config.toml
encoder_arch = "resnet_bottleneck"
decoder_attention = false
beta2 = 0.99
steps = 18700
Rows from block 6 of the encoder of a small image autoencoder, named by matrix and row number. Rows with one number belong to one channel. Each number is 128 + 24 x the weight over its row's rms, rounded and kept within 0 to 255. All counts start at 0. Numbers have three digits each.
After each channel's rows are labels from the 100 images, of 14976, where the channel reaches its highest value: "peak on" is the class under the peak. Only what is clearly more common there than usual is listed. The data: rendered roads seen from a driver's seat, with toy cars, trees and houses. In brackets: how many of the 100, against the usual share in percent.
# convs1: 3x3 conv, stride 2 (encoder.blocks.6.convs.1.weight, 96x96x3x3, each kernel summed), inputs 0-47
# convs2: expand pointwise conv (encoder.blocks.6.convs.2.weight, 384x96x1x1, transposed), outputs 0-63

convs1.94:183137110127115102182120137116167113129134090149139149114118166114152114091081124138147113134128106090166118116107138168077122135143144149133146
convs2.94:126137157137140125125110113105126136154107119135114128122072126098151157134129148161144171113076136129143101097111183132135162098094116124106139150123133104106152099111162124188149091126171130
peak on: sky (72 vs 35.5)

convs1.88:112091147150152126124160123151097114069126136122134097114129095126120165150145159114114120098137116126148134160148154126131113139137129126125159
convs2.88:113135129134149084127141125143109122143164164150155079096148095116111105130133138104154135096097139116172146132103129116170176128120112167173127127140121133094136121141134113126120113101126128
peak on: road (90 vs 35.1)

convs1.76:140142114088126130137094143162100133140117096142156144125147116129100138078187106135158126125116094093084168122136142100096110086144144155140149
convs2.76:107151099131114155166138127154116134108139136125148124102093137149118147129103153152152103083147142154120138119129155107126144137173169158115137138132133114133100126130136043137120136106134126
peak on: pine (38 vs 1.1)

convs1.46:088086128167150159136108127161165104107097064135093128115123073064090157145134138088115151123139117146128105153117102097115097157134119115158154
convs2.46:134141071128096098112113141149166102132157092137119169129147124100110106143126137133173078103093109096122159133115127108110125141173082122099117123121142119129094162138121132106098132124084134
peak on: verge (40 vs 17.1)

convs1.62:100130161140139111131120129200120103128121083140145128180142076103100140144114134120108130116127133117104120124127157153147128112100124121160097
convs2.62:112128157130130146113130102152129135110116108120108158146069124120082131116121148131138108134119158122176173118131162131131130120114155126118134137109150122126169093145156143132112128164115108
peak on: sky (65 vs 35.5)

convs1.69:121163089182121137164120093065132120138138147117162137147122189103125117108139117110164110128133117094093142138141079147145143136112128126125142
convs2.69:117130126120091163136127124112122103102113135117108145113146166142158087170090152116143136180092131114159134117130120049152142135136078130122128122170114139130122155116170123090143127130123143
peak on: pine (26 vs 1.1)

convs1.25:141124130139143123146090079156109131079128131155125138103160119119110160154098110114116141135138110073156103116122127203106164123124116077127110
convs2.25:115146111109152143112131120119121138143168136137116140146125104153144149128144116083142149119138127133119117145141157116091147152094113118125165148125122140135115124119142137112136143109143090
peak on: sky (99 vs 35.5)

convs1.18:133129128169112140161136146116134119123136109134143101136150153140129153103167153117121076149162133099143130100085107121122131145091140175075137
convs2.18:142136138145149111130092128133158143097172172127144135146162116118123174122152119149166138123123122126146111159158129111147145111140124147139176131145143152125143105115073116165161145116135134
peak on: pine (26 vs 1.1)

convs1.59:138135143112108138124097105115147100090096166160152074149161122142135164093114137091125152087113134107145145136127083136168076118160114139155111
convs2.59:120134127158145152162108153131112148157102113147181096115136122142122103161143162090166105134117156128164127141118154092167119137120067094140128126153159141153152154146132115108071091159178166
peak on: sky (67 vs 35.5)

convs1.11:148152146171122125142133075080138149072133137169183133149119174135119135132124131158099103134120087110097159135062103128108176127134164132152119
convs2.11:163123132126136110088115131103136148124101105133142173116158130119165098135173143091184124137154137123107113167095114131062119158187143147095132152141154136107123113121136100120143163139120162
peak on: house (30 vs 1.9)

convs1.85:139157127154124156179124058143117077124146148122157168144110135099142189121132137132169158117125127116116122148092085141143149126158130133153136
convs2.85:162146130102102140117119135145107157103164157131109153144165121112103118128112128097130149145136140101122154139173147108128110128088146126178169167103134099137157133088100171072129098140148093
peak on: pine (26 vs 1.1); tree (25 vs 1.2)

convs1.22:127114135106119173070137127129133151127128137137133133096175112119128119180132120136127104113115077114123086130176142115123171154153136121137145
convs2.22:040126157104141039137103096142134090140126076157130058089122097127113120136127150129158106174109095130167149158135126122151130150116140124104138150093128105098140116156110108153128143089126093
peak on: road (88 vs 35.1)

convs1.84:171144092140148088152098151150118122133129144148145115140144133088147112115126119121154099153123157098126155137098135176153148093106124136142156
convs2.84:143102156101126066104148140095131149129133122133157099134117130140097124120151171134124078126156155137109095148136099093092114131138095099154090087153139130130076121123121158119121139108091051
peak on: lamp (26 vs 0.4)

convs1.36:132139144109119136088107137081161129163132087154109133115119143090121108120135126183097079143126096188120154122110095097137160117119138179105125
convs2.36:162141140110176174154151128131120124108171109135093110179132106111100157119130155147146141109192142104134181164134149160151095100135147129130108129114112165122148132126137131148144128121149127
peak on: road (71 vs 35.1)

convs1.5:092135101107155121153140124106050101121125154149123155160135137145147112132162105117170148148138120135075140119147124189114121102138117101121122
convs2.5:099120127122160112108148112125122121127192124116101155169125115134141168151125170102138123155100138124088154118125120165138146136097133097125120118176079136144171158130114124086133098109125110
peak on: lamp (37 vs 0.4)

convs1.77:115099168128128076125090172130086131103114100172120135147141099149138123149118130118108112136149091119159133189120170117163157137079129117083089
convs2.77:133120122153111113149154117131120119113102118189106123138111188114118122114145059081108112138110064099104149127145116123096103129146112108145101100148135123122117141104110143104096127124096107
peak on: sky (99 vs 35.5)

convs1.61:077135149168118135107082139107122110112102142149118136188141097138104133098122149134160166072092089108104110136155179150134134127150130120184110
convs2.61:116119158138147131113145102095145124130154131089136116149139115103128203176116109107113151105144145142144189133112128148195138116109151165074162162133129131152120142140123137123132104173117124
peak on: sky (90 vs 35.5)

convs1.3:093101179110127116137122115130132114079140118110123089124140114112112120133134110178111136154140089126093118133142128131148125146159097122153118
convs2.3:088116158144104090135126121081114115172122144116153115128137128146130162151107128119150113145138145096145121114111145141108130128117124150131124106155118135083097181155139125109191111141075103
peak on: road (93 vs 35.1)

convs1.75:124085130154176087131100146120105126097141102123143113179129124111076125145112156106140085132113110125095115122131127117124104136105120144154129
convs2.75:117122125144186144138168100101124152118168104117148149142144157120095078139119159156150121101117161155122134147165088135105116138142148101108128096156155132089187098120127126107137105110147183
peak on: road (96 vs 35.1)

convs1.87:129101143131131106121115108090081138107139104087142117143154156153124130135110151128114142133141134140150170115141100113145135135144154117082140
convs2.87:089117140109092120125142153156123114113122141129099132105139120147124119097140149120107118104166096121115151124138078115118139150084148113131158135130140106155140145141158136138141107107157169
peak on: road (60 vs 35.1)

convs1.83:127129162095131118067132133186143155113147143149148136153115125113131109126145129166146083108137109149129098125113142178128133159155113170100094
convs2.83:132122124115133071143102186114125157194119129129117122126074184121180121140147121158159092129147135161147109130099112095096118118093123107120170116161097131109147131132151140123140161092110126
peak on: car (54 vs 2.3)

convs1.21:092128116141126140113097081118136132117110152089143103132154136123129072095100110142149104124153132111135122117116127201115129130121112114122124
convs2.21:109130130144120146088147152096143133108120117118113128131138102165133114136140155141130122115123130137205121147132132147098129133100119104162158096111136117128161149149135141105156132119099130
peak on: sky (61 vs 35.5)

convs1.45:127120147113175144162118148117167100124130109106130123107101144128139134114094118089100131177166107174144141120113140093151144153116097144139149
convs2.45:138158116139152152098125140150137128136103155128101105162127107162124100085112159120185109161095184107123127147186161103136147143140146137130129121145112131167137113117146145135114101110089118
peak on: road (92 vs 35.1)

convs1.38:137153117146128104175122128131135131148131112143126125141174128140153111062149106106160135128140106128069147110128152095151119112127116151119124
convs2.38:127130147127122136108152146165109127113134109069149151101146129117152136102106063078109157080121111113144164105158130142115097139110141140144095092140106105109084134116145116102104099131172118
peak on: lamp (26 vs 0.4)

convs1.95:107115127118139120165120173108116114133138104157146144117119142146162088088086125110164115116146131137145116081139141130098123121128143128117124
convs2.95:098115094109113103190131084148127125136103129126185127125104123148071081149137130130167136153145163128128119112150106166150109168157110097121148086139112111101127127139096146117126162134136183
peak on: house (28 vs 1.9)

convs1.17:099141126111105108132136087140133127133131088111141117148142143119106124146123152139178059121155124130134136110128147179112126101144151113123108
convs2.17:124143150131150133143165161106130137138147127109144116137103137111099137077102153119083132150136132158157126118139112097139179127145101149147130125139135138167149088142126109094106120167171179
peak on: truck (34 vs 4.6)

convs1.66:134127143141150098132102117107192162078117105111131157149127129130076133107124153173112128139128126111143088141143154127113132138132115131108117
convs2.66:130125144130143120156140149152136128151138102086117135124112128132135109126118115121107161096135149121111110117153129121106157140103172108140144167147141111118113115130137099110126133118155151
peak on: sky (100 vs 35.5)

convs1.91:125119119168135100123102142100115139094139142162126107116121122133125127167104149138116134190129105117144081132138169105151130163087137126150140
convs2.91:177132143144119212108120112151084126079111140116112167145106121137131116110091147150114150086108153128157076132157134137091142146182152135114148130117129121118110080123151110152126126108174123
peak on: road (95 vs 35.1)

convs1.39:144135123155141107196120111112103109087134168150140125116100163101126103126104102116145153143147093092101122135123155177152114138122119061142116
convs2.39:149140146157147119089138137096120136150131120136104178147104150134123122159125103140141134164143106118134151110097145147156108120144183178122107150159139122136152133111126151065118153126110121
peak on: sky (82 vs 35.5)

convs1.0:109097181077125146085153130119152122120115123120145143124193114157128146112140138144125108099102150164134085129108150130139113139134086188099153
convs2.0:096111137122146130167147164100122145161100120082143158123131144115194127152152142120117106126109131152113128113149138114144144120148137135116072111145128133128109129100135103132133114086083109
peak on: car (28 vs 2.3)

convs1.7:204120139121118114107106123179128131072130162157120131156149139129127177123129172117109143114168125173118146071116139158090151138116113168132080
convs2.7:116117104091084137109124139092133122122129134152120125108128156079094111145114156140149157132127101094117211144102083151136121145146137110107087150120119146119111144103134140144113179124091122
peak on: truck (27 vs 4.6)

convs1.50:108178122161121116158137156091101108123148099095145113135172109114141100128104166118137112143114096120178139154131130120121142131134133110141160
convs2.50:131134109133116149109135108169133163132166111184163065131115090187157133136140134101148088133131125184104131169130125114081136118093088120104163139104137130127140124152126125174115140153137160
peak on: sky (83 vs 35.5)

convs1.13:154179124154106148116125179109164133113107134107127132122098124143131140145115109127129155093154103136130071105075122148128179149143151184097092
convs2.13:142110086130116102139139122106119107133141113144132115168157170116136110136145111118079203113147091138066135112123125143156115133124112191082193115129135125155108147128098168124100107074130134
peak on: verge (39 vs 17.1)

convs1.51:107152138119170147107099151123118154155139100114116132112113158150146093145113147166103124110120080149143104140146107095149126100081132103126129
convs2.51:131120147170106087127140164095133144111098100137126040149127149129104134134123169096142103150129147152146124118093143115121161104109104100110102159150162130108145138153129153109114087091042142
peak on: road (97 vs 35.1)

convs1.12:113117128144123144103128085155080151140128130131148139120150099105133071107118135099140132131083153147157129147142156086126129158093150119164127
convs2.12:130130175174066107082093165096105123134123137145145102115122120120136176165136068129114118106122136151120152122153142090135144109168108118123098129111167167115142128173105097108125137091122137
peak on: tree (27 vs 1.2)

convs1.92:085141134128113124137163123132099139101085151121152094104106146089139115118158141141087161135139142125130121163177146134110118115110127126165123
convs2.92:136117103150156146148140158160134138146138137068092137161134156120148123163145083149070152135138164143104114129143097154116141153088123145106144150095116126129116123111095102135109124106151156
peak on: road (65 vs 35.1); marking (34 vs 0.4)

convs1.41:157125115122146108111106141088183131099138117152126149131145131122128104134108083160136142166134106109138118126119175154106115139152163122122095
convs2.41:145144119160093091146115099142098094120139145138096139149118163097106109120110121135110108138141117124131157155089130164118097147118164129119131105122145144138124135160105119157112119128131153
peak on: verge (38 vs 17.1)